From a checkpoint of a small self-supervised image encoder.
Model: 32-pixel images, arch vgg, norm batchnorm, activation relu, widths [64, 112, 192].
Data: 22605 training examples, 149.5 epochs.
Rows from block 5 of a small self-supervised image encoder, named by matrix and row number. Each number is 50 + 12 x the weight over its row's rms, rounded and kept within 0 to 99. All counts start at 0.
After each channel's rows are labels from the 100 images, of 14848, where the channel reaches its highest value: "peak at" is the part of the image that holds the peak. Only what is clearly more common there than usual is listed. The data: short English words printed on busy colour backdrops.
# conv: 3x3 conv (model.blocks.5.conv.weight, 112x112x3x3, each kernel summed), inputs 0-37

conv.31:51 44 44 72 44 43 58 38 38 61 39 86 50 48 62 46 35 51 36 62 41 54 74 44 51 56 53 41 53 68 54 62 71 48 51 52 67 53
peak at: top left

conv.97:46 53 54 59 66 51 49 58 41 46 46 35 63 40 51 18 18 39 40 51 56 50 49 56 55 76 46 42 27 52 47 52 49 48 52 55 63 58
peak at: top centre

conv.30:45 49 50 65 52 48 60 33 59 21 46 39 60 44 65 46 30 77 35 60 49 40 81 40 49 60 45 54 61 67 64 44 61 53 47 59 66 33
peak at: middle right; top right

conv.62:57 46 65 39 24 70 39 56 63 41 31 53 66 43 49 48 57 45 49 43 42 55 46 64 35 48 43 55 35 39 43 52 50 46 53 32 45 53
peak at: top centre; centre

conv.109:55 49 55 52 47 49 63 34 41 45 53 49 57 17 52 57 55 59 35 48 48 54 60 62 99 49 44 57 51 20 53 47 53 51 51 72 42 50
peak at: centre

conv.11:62 22 50 81 49 53 55 39 79 46 31 42 44 35 59 42 38 50 42 69 49 45 59 51 75 51 48 56 60 43 33 58 53 49 62 62 63 51
peak at: bottom left; middle left

conv.95:58 42 33 61 53 75 65 45 65 43 45 36 60 48 45 55 51 40 44 65 48 60 54 65 50 46 48 65 59 68 57 50 52 47 59 68 62 58
peak at: middle right

conv.26:54 56 54 90 65 52 61 51 58 48 54 51 42 53 41 70 69 47 42 81 52 56 64 57 51 33 37 43 52 52 47 84 69 48 59 43 71 54
peak at: bottom centre

conv.67:26 11 47 57 53 34 37 44 67 58 66 60 48 37 57 33 40 52 49 52 55 40 55 45 38 56 46 52 48 39 41 58 71 47 64 30 49 52
peak at: middle right

conv.100:50 36 63 37 48 66 51 52 74 48 43 49 67 57 39 57 60 46 58 19 48 41 26 43 77 44 64 45 47 50 40 42 46 50 55 41 22 53
peak at: centre

conv.85:51 68 47 55 58 44 48 44 54 65 64 52 46 45 54 53 34 40 34 74 42 46 63 34 36 57 46 40 40 61 47 55 74 49 51 40 50 47
peak at: middle left

conv.92:51 49 53 66 90 52 47 56 63 43 49 40 56 45 48 53 46 73 50 48 39 38 54 23 42 45 57 35 49 47 57 57 53 52 58 50 48 54
peak at: top centre

conv.84:52 45 44 65 54 33 52 50 54 49 65 50 65 53 55 39 47 63 54 71 49 42 57 49 48 50 56 43 50 54 50 54 99 51 45 53 63 50
peak at: top left; middle left

conv.40:45 26 40 74 61 51 60 56 73 58 55 46 38 48 42 58 41 66 47 79 38 43 56 39 57 50 45 43 54 57 49 45 65 54 61 47 66 44
peak at: middle right

conv.24:38 40 50 88 67 41 70 60 65 50 56 46 43 47 49 50 45 55 43 81 48 39 53 47 47 39 60 51 64 48 62 45 66 49 40 56 73 54
peak at: bottom right

conv.5:46 43 46 78 68 53 61 53 53 42 35 52 56 43 35 58 55 48 51 92 61 44 66 52 51 40 57 47 43 42 60 58 50 51 36 76 76 39
peak at: middle right

conv.83:42 37 44 88 60 47 65 45 64 38 50 60 49 40 47 53 46 50 39 83 47 51 60 52 52 50 55 50 52 52 67 52 59 45 54 61 85 44
peak at: bottom right

conv.81:36 68 40 38 36 56 48 59 39 30 35 65 61 47 65 38 45 48 41 38 47 57 63 52 39 61 44 63 47 29 42 43 57 50 56 28 48 55
peak at: top centre

conv.10:43 46 43 65 49 46 73 53 57 43 38 52 53 49 47 41 49 50 50 61 53 35 47 61 64 43 52 41 57 49 52 46 64 52 51 57 77 47
peak at: centre; middle right

conv.58:55 49 54 63 53 54 58 42 47 38 38 45 66 30 33 73 94 60 67 60 44 48 52 47 44 58 55 43 62 38 68 39 42 48 69 40 55 53
peak at: bottom centre

conv.56:54 52 49 74 80 27 65 54 52 52 50 65 38 43 65 43 32 38 31 65 45 49 70 50 31 29 49 50 50 70 70 46 60 39 49 49 82 64
peak at: top right; middle right

conv.106:44 46 38 48 65 52 46 45 57 62 48 52 78 48 51 54 53 16 56 34 70 66 50 56 61 48 35 54 56 45 43 58 64 48 57 54 43 12
peak at: middle right

conv.76:63 51 61 51 61 57 56 57 55 40 39 39 66 54 23 62 60 49 58 58 60 44 38 54 43 46 65 47 50 36 45 56 52 53 39 69 55 18
peak at: middle right

conv.88:42 63 52 54 46 70 40 62 46 46 37 66 91 39 49 38 48 44 52 45 50 54 40 50 46 51 98 54 46 37 98 61 40 50 53 38 51 41
peak at: middle right

conv.33:45 37 61 79 48 54 48 54 55 42 52 53 57 59 57 56 68 43 63 73 55 45 60 30 49 65 57 51 49 36 57 67 57 47 39 47 74 43
peak at: centre; top centre

conv.27:41 54 48 72 75 55 70 64 45 38 31 57 62 38 39 45 49 50 62 60 47 42 52 37 60 51 28 41 57 44 53 60 47 37 45 51 61 54
peak at: top centre; top left

conv.105:52 43 39 87 60 55 73 51 67 37 51 53 55 42 37 58 45 58 51 86 44 45 62 45 56 34 52 47 61 47 60 61 58 49 49 70 80 49
peak at: top left; top right

conv.18:28 54 45 53 25 53 46 44 43 40 40 41 58 51 58 54 86 74 57 55 29 36 43 39 41 49 52 46 73 51 41 34 66 55 32 47 41 54
peak at: bottom centre

conv.102:70 57 49 53 43 53 63 45 34 42 40 72 60 58 26 36 50 46 44 83 39 50 66 38 53 51 36 36 37 64 43 65 50 51 52 86 64 67
peak at: middle right

conv.94:48 43 40 80 52 43 59 52 46 46 49 49 52 53 54 45 42 62 51 69 47 14 47 82 50 52 47 02 52 43 47 59 77 47 43 54 79 53
peak at: bottom right

conv.22:65 37 55 84 61 53 60 53 63 50 49 43 63 42 42 54 50 44 51 85 35 63 58 45 53 48 64 74 64 47 55 35 61 51 43 51 65 48
peak at: middle left

conv.49:50 42 50 82 59 38 62 59 45 54 41 53 51 47 38 60 42 48 62 84 51 48 50 43 65 48 53 64 49 58 52 60 57 59 59 66 68 40
peak at: bottom centre

conv.90:43 58 40 72 49 62 64 50 63 50 43 54 40 46 43 99 61 49 27 60 55 46 66 42 51 17 57 39 60 47 72 58 56 50 40 47 53 51
peak at: middle right

conv.25:63 42 51 74 62 47 67 36 62 42 54 51 46 44 46 47 32 35 56 70 48 69 55 63 37 46 40 66 46 40 54 35 53 49 43 67 75 67
peak at: top centre

conv.34:47 60 45 30 34 35 36 34 46 54 49 51 38 47 48 58 77 62 70 34 42 54 43 43 49 53 45 44 43 46 49 71 45 49 64 41 33 58
peak at: bottom left; middle left

conv.93:39 47 46 86 52 51 79 42 68 43 52 49 39 34 53 54 39 45 45 80 36 59 77 38 64 41 57 57 43 43 64 58 44 47 54 57 72 51
peak at: top left

conv.47:43 57 54 83 63 53 52 31 56 39 38 31 51 48 70 63 58 56 39 63 49 55 75 56 50 32 54 56 48 48 63 54 48 41 46 51 59 64
peak at: bottom centre